Weights of a small image captioner: 30.2M parameters, decoder activation relu.
Rows from block 7 of the image encoder of a small image captioner, named by matrix and row number. Each number is 128 + 24 x the weight over its row's rms, rounded and kept within 0 to 255. All counts start at 0. Numbers have three digits each. After the name is the row's rms in percent of the matrix's.
After each channel's rows are labels from the 100 images, of 14976, where the channel reaches its highest value: "responds to" is what is common among them. Only what is clearly more common there than usual is listed. The data: patchworks of several textures.
# c30: last pointwise conv (encoder.blocks.7.c3.0.weight, 512x512x1x1), inputs 0-127

c30.12 100:154157131108091106145115115165138150097118114099144118157137163117105160114089114170099168144121149171089136111109094056129120090130145098158137103102086165172165114103147145091106089109097166097138124100113119100120118155150169164147118101106171151130146163152152108179134097159141121111080134125108174136100151146135112164131109121148152073136105132115100089136114132141122101106155
responds to: mosaic; plain; grid

c30.292 100:122111140103174105112159078116119134098117134113134162118128165128143153110140107144125131111164124087175154141097087095099104120148147129136196083159137109155101120118147145154083165132112163166096075071072125112134144127128097116117116155109140109156109128066072082128096142172137110146141140136129093143096115125113160119146131093094151128182102119120115134157104118158141113123093
responds to: spiral; wood; spotted

c30.320 106:112140133121129130119113111111120113122107134082139137118109135126115113115151129107143123135138128099097147126151104124167162103132124087125115112158150124100155109123132160134162121118114143157160098137150150153124079118154093101108133127094133142095110070098120141124113099160120141121169135117098106137122138156141147125162123117124133129130124110150126099138128112127138144096111
responds to: rings; centre pattern: rings

c30.493 094:119147071153131118125100116122128130119132144168168174104100125126176144097139082108154147140114146134057126117148111142088103093125114112098129131111157135124126120110128136136127141166125122120111145107150102104112107111085132172073157139113110129128112096109129165135148125166152141131128094128113149175097108132147162107088122153100155093137160154144125122104162153105100140101106
responds to: striped; patches: five; diamond

c30.307 106:118098110172146150105127118164081106126160155111131126079132177111140084144135185089123123176097151128162134121138161131140133106157155123111148090138128112112113116141106125157099119122149132126086101148128123155161187108144088173141143130111124119132120115150150089092128095126147160174116111123095110143129100098143131114148133158151087087143147109109092121133123109100107110157118
responds to: crosshatched; patches: five; spotted

c30.265 098:105097142146119161103117114101072108118115128099174125127061106116076110080106134132186139107122126133127150130148123092155152115131081093142159097083102115146128124120128122156120119128104142107114123126106116108076143127115147128139110081130196118099111141112157184105121131125113134144104174166167134131153103112113134110082160121150145086120137126153124119067143152157135126152125
responds to: rings; centre pattern: rings

c30.397 101:133130066108116142096107116132109117104108160149148120132100140095142127089167131139154143182142133113132106078117128124153119122159137130138160143133119151122119197144124141130074090151085113135144097103100127117136134133115114113153120134116165146124170151142091172136107121144138143102129108111168096128133140117133114160124177152132112117175145090180100137124174119111079131147161
responds to: striped

c30.421 105:075111093125134137093104109133116131128104185133096134151150158143123120121140130140130117100127128128179133140163090107095103112113113082090144126139155096082119116137102124106105065146132115113147132183136116151148130122109080089126161109131079096153115137075168114103113124136117136119127077131147138150110114063102121141131079149134075155160126091132121115134130176151103166105146
responds to: rings; wavy; centre pattern: rings

c30.436 102:162111113131120095124127145153156140126108138100106119116127147100109107104135135129122117121130096094099185126114108145109125138135157175075102141114116157124144137101139097117127105148150132167111115130153159087097138100131117142095164170125118165148130139159138140109074084140109168123142108113128118160146116146111137148129160139149126125188136117101109114131137152135160151137131
responds to: striped; patches: five; zigzag

c30.418 105:120128108157124148134118113093152151120122103142119116105101122131150118081120101143127137124097106161164142136102113120133103141115143106142129102138130130101107100155088138134117118153089097164087155101103077151080156124105121128127176156138083106105144142139097138139120088097174121110103105115092082099137109140120163174151124122085126094120113127171114121124160104125139136131137
responds to: crosshatched; patches: five; looped

c30.46 098:096133134166116145113137125186122168127113117087092122098178116137137114112133128132145097153105150145105153162106103135141182139117141118115099092119133153117127117104108177136107135089111116124130132179129151093156180150125105145128120123118119120152111160149070130154138115151108132137089138125127115119119079112105081098157128138116141132133118119130115129122125090115124121096112
responds to: striped; rays; studded

c30.362 109:123152134147144145120119113122159121141143132121132161109121182097165172092111132143151131106166126117119117112139130150119128121116118125129119157126126117111097112139146113119102109130145128133140105138118124124139100128144109121079147155086135139097131122101131124136122081133121102135114145138155125134133126124135117132107090137126125128134132081147130122124109126130098093125167
responds to: mosaic; patches: five; rays; spotted

c30.194 105:123134110097090105111094125062114116101139141109117139132160130113143158126153152152163131132103121167105147134143142126094148131125124102127192153194110091091139160116117108131123105150097135120124135133098133124106134108131118160148126154122116105151133117160121136113146137144077128153079058141089124122144120127124150158167127139087128160123114133159152108110121178125139140118153
responds to: spiral; centre pattern: spiral

c30.394 103:111138121139107107132127112107126122097149132149144129131126081128109117135118103107091133131114123088124097099117130142116099160094114111154127170112087145093116137102128136121132084129116131126133098113091147160112115112106103128122169154100118126092131129155140109086113168105124131174070120169121177128100141121121113146143074118138130145109140153147106119109141093113144146089118
responds to: cracked; plain; centre pattern: cracked

c30.499 096:120105135162141093142126144175126087106115092106147146133085114133136130107130113122151166149112123107123118104085120130176099179131099147130118112120151137120131127113079085100121100150119125142103147081147105139118149090131125137122132136111102094120152118095119154124097112135102068122128146128120140126122114122099150107121109102153138130162106151126112143096135098144133119119122
responds to: mosaic; studded; zigzag

c30.377 102:107095119117143143092179130118100154122181125177124098151125159133099110103123086126139110131125103112136130165146113078168090125148114074093124153153114098132125118122107137164101155143148095132114113116114140124105074133112110120125100101103124117135128162120116162117139093141116139109117152119147163135130108130145122092139147116096146121045106147141097108117076148154120063114121
responds to: mosaic; woven

c30.99 098:182151124165138117167174115094139127110165141138087159103107079124117121111098095081143117112141111159157143144153119078095140140128076130173109148122143148126116108170119159108118160093129130175129140121135117086106148118130161098132113131135125156113106109125131131116078127128126150147109126097121097137130120088110157080120093101135113122140091105132148137173095149116147170136100
responds to: rings; triangles; centre pattern: rings

c30.479 094:092072110148127119118141123176162092151157169117110108101130085140150101130119096147138130161133142108100105160171105124159092145115125155148144144170109173115130047175162155142095112131165124098141121185127125121144074149128130125117080125108187102133155113105113141126136167154121108111141155142130112125137115114123098146088125149131127117097126136123129154120159198144072128106101
responds to: brick; veined; speckled; bubbly

c30.410 099:125179130087168149139118149100173129155114126129178149100155111164151121106131101133125096157149122102114130125132135103123145086155095118144136106118134127169123144149108131113131105117143123125125146155113091117140154113131154118169086142102118156165130119121118105146125101114093102104117093139103110125143115091082168137116120126099156120118121098129140106172155191126091089099120
responds to: brick; checkered; centre pattern: brick

c30.223 100:123134137130138119127149067125099159108117125144136152106137133141134115131112142085109149133157127110136141111106114124123114115136102125148108123134100118113097120089132137120088088098135129107133132114105127108100147138130054099121169121130124132154086115117153113138149126117119141138128138113148144107155147116145138117112161131082125141132112120154133100145146123143132122100110
responds to: rings; centre pattern: rings; grid

c30.236 108:097141112093177128162102151081110127114105123111156106125117139149117086126091070161097086132160101137121109051139150143149085101077115169098118098137135116138155145124152144124130133140143134144146108123133139134099136085175119094116114109160120140092148109128147116148124150114106114162130117127131140076136118112112108112149096112108120114144102140096126138123119092151142124120133
responds to: brick; dotted; woven; zigzag

c30.8 097:122115161124132144100160103087112109132071149153137108105080144122141133149151126123077134081133088154114165169143108138114143115126147139196120154130154132161147102121130123134095142129196095147109153118101072127141144144111097115148117160065074150161145129156143104131178150109102144173137105070099155136116108117108145128120139144146107131172095111122130161098132142089080125143096
responds to: cracked; striped; diamond

c30.115 099:132163148097135137131153155128139162134133127122114160100154119094154118124124148137141130142119129098154077107117109119123127090135113078143116156146163116126169170116121153109139126132162143122125134092141113121106097142099099115148154114106122158095097099195127131161155159123129150145118137128153100125098104121119096124141160133112076143107103124107131098128114116122122125143136
responds to: striped; plain; grid

c30.130 101:116134170154154125134144121135094133114126103171084141132117149147086185132157123112119142155122121162155113132129150117117167107091129085163121120116117114136172091163155102084105125158130160103151140169110156100113093113131107111143126092129121145135122096126151116147120134132104131168159133136165120155146132147096097126129098118128127106140125073097127086112150177152132139098118
responds to: cracked; centre pattern: cracked

c30.464 098:138109089137123099132144112152124107140104102168139120152175100102163132102118101165125090145089123139109110117095118100134123139143122150129129099135133117108155124104118134102136112125150157151115158105191160114116140090111130123119097158129114099139105095111105125134138134115120146121113147139100133122150136152143092182101149136156109117124145122127080124108098101119159130128122
responds to: striped; plaid; checkered; spiral

c30.198 100:156117126101143116151123107118073141138103121133099156128099132105158088092128167120055128134146127131154085147131178092129107147147097150156118086167144130147124136095093117115101091111058138109154146139158122147136117164118127125106169132156105134151084136122102126097160133151113099156091169162133137104094132141108136111175127182124132119093128125125121098176099138152187118098138
responds to: cracked; spotted; wood; camouflage

c30.94 093:135110130159122128101140148113127136172155159168092178137101108124129198139152133108096135122137121112134159118111115113141148150105116122085135158138117158118118134148130120137129100145119123135129137101125161122152112129086178133143108123143104111088120088123128182113138121117141128146125111134134124135186121114160149090123177124125127123127102167128134122137154108106105111145128
responds to: cloudy; centre pattern: cloudy; plaid

c30.26 098:096133115113141155095128090122153135120118139081136164137125125098118129131093131138098128126129155145100120158129118173076139129152132119142161139145168153101135116115143164149146093099101107107102151170131153123115131134132098106145116103119095107141145115085125114169109085117125121139161120092184122177115089095113155136150132122091173153123111087149118124092122151110159159130134
responds to: marbled; bubbly; rays; plain

c30.505 096:181134149128120116136117120127079153144126108097113115156162142145110155119098124116127136103133161148122142167065077142111159095135164162105141105131112166116155116108120113105103129091137120098112149116105161108099136181109148097144098148101157112111139156139132109120174158146104132135124119105111110112125134165200152141121094111167151074101109155125130163118095130166109126088111
responds to: brick; diamond; rings

c30.104 096:139086131155115114147151150132160094104114115116167102122106066165097084089169158151125110109095117120182144128093124138129127143137118098142104137104096107137132114073138130095132131150171120117160157119116142172140136104123107121112135115154152120090111126138132130157148092112118155131119119135108139164127126173147122085102123134127152122124109137174122126099113092129135137125159
responds to: marbled; centre pattern: marbled

c30.364 096:138163131097121143104140114128083107141128138130108182124140140083125144120112091155159125084132125149150142145137160119095098106107132113152141147156152125126154130096129133117111141182136132109116102127142149070142131117120117135114124131154105100152120136106134126153118149134138106114125125108123115118177119137155129146126151079104122127152153103137073131097153139109114125137106
responds to: brick; speckled; woven; plain

c30.406 098:105125118162104139108146112129109124114111109098149117110123092110132126155098097083115100126070131135127141117124129134134137136058125145124110105128156128106148075106149083121145129089119110150075113114118157128074115130101140140108166111155112124121084124097100176148163124118136087118098133117122089134162088126130106113123075103108140120122094154136138110158069140091098107159119
responds to: mosaic; studded; dotted; centre pattern: mosaic

c30.109 102:100161101124149127111111140122127114116146108104096141109099105133106171111117148136104105104116118118110116078108146133100122146108074121093130117130118092096130105117142126106126143099122172169097134160133143115115119144131127132114109136111144106128105126119106112126096101084157155137087131155126114135106131093119140099113128138100088126102148142115098129087115103127132116113129
responds to: marbled; rays; plain

c30.212 097:113103121139160126107115111171120152130170107133119092114142153122104109125110124157110105125103152126143100099133133091147110151120143126175119118130126111132108096131135137147143149138098125117139087112129150104145143134117150111161159136148125124151195115123147088105107088113140155131119159108118162144131144120148085148166124137155141113137115145133118092118107092099168139112134
responds to: mosaic; looped; crosshatched; camouflage

c30.359 095:121094175134136155098149108107105088133135098088121138156116132139142140146111125161102161127115121130117135082156167107128125124131071104184139135122136152105124122162142114118103133114143144143124129122118110105143140143101130121146094157122134119111166125159123140180114140103140115097097150146127084083133100089117126152138128160169156148135125135145118122077104132113122098127118
responds to: brick; triangles; bubbly

c30.416 097:151143090096162138170126148134169079125131140145125115121123094153085139098133095167125123161164121110143150155150111148143108084114129138153123096107105065112115131146120155125172122154170152115071142104128160139175143107108136153108102114115094157121115156179099163143118130059168162148142106144159146136107122174104095096115142096119166104152128106137128146182145115103110150137163
responds to: brick; mosaic; bubbly; veined

c30.159 100:127121130143063121141161107146104119152099139086120100128137117144149123136154087098155134113157103118144142137107102111118163099159146119172116138153163148122113138109174130134129109116110107114076134111147117131113082150140079157127114159138144107115119082134116087118085136145140080130107140141130137137138144097062122123116150152133139138118130128113140144116118084107106177123125
responds to: marbled; grid; wavy; labyrinth

c30.308 097:166155148116114107108165129097102158042152107157125092134158162145131122128082121108125205123143110129152168106130115172151113112133131123156132125090125169109115132125137122111105131159123122120170184130133166124131094133138111082112126139135087147160102123102109132156168141085158082133131135135155107121119144168138132095101120104091143174167157124148132101080080116157151142145092
responds to: crosshatched; patches: five; spotted; speckled

c30.124 098:152123136116033110090100103119128115140154106092117140108120095044118107117112135114136129158165141139105104159136123112123121109136118129132112148123113086097133125119133109062112112095140107145144127151154134137170111121115124124083168144123134147155150158138156121121158130095099169135183156160127082110139101152132130175137120141135106128154142118154141136138161118132098111148156
responds to: crosshatched; plain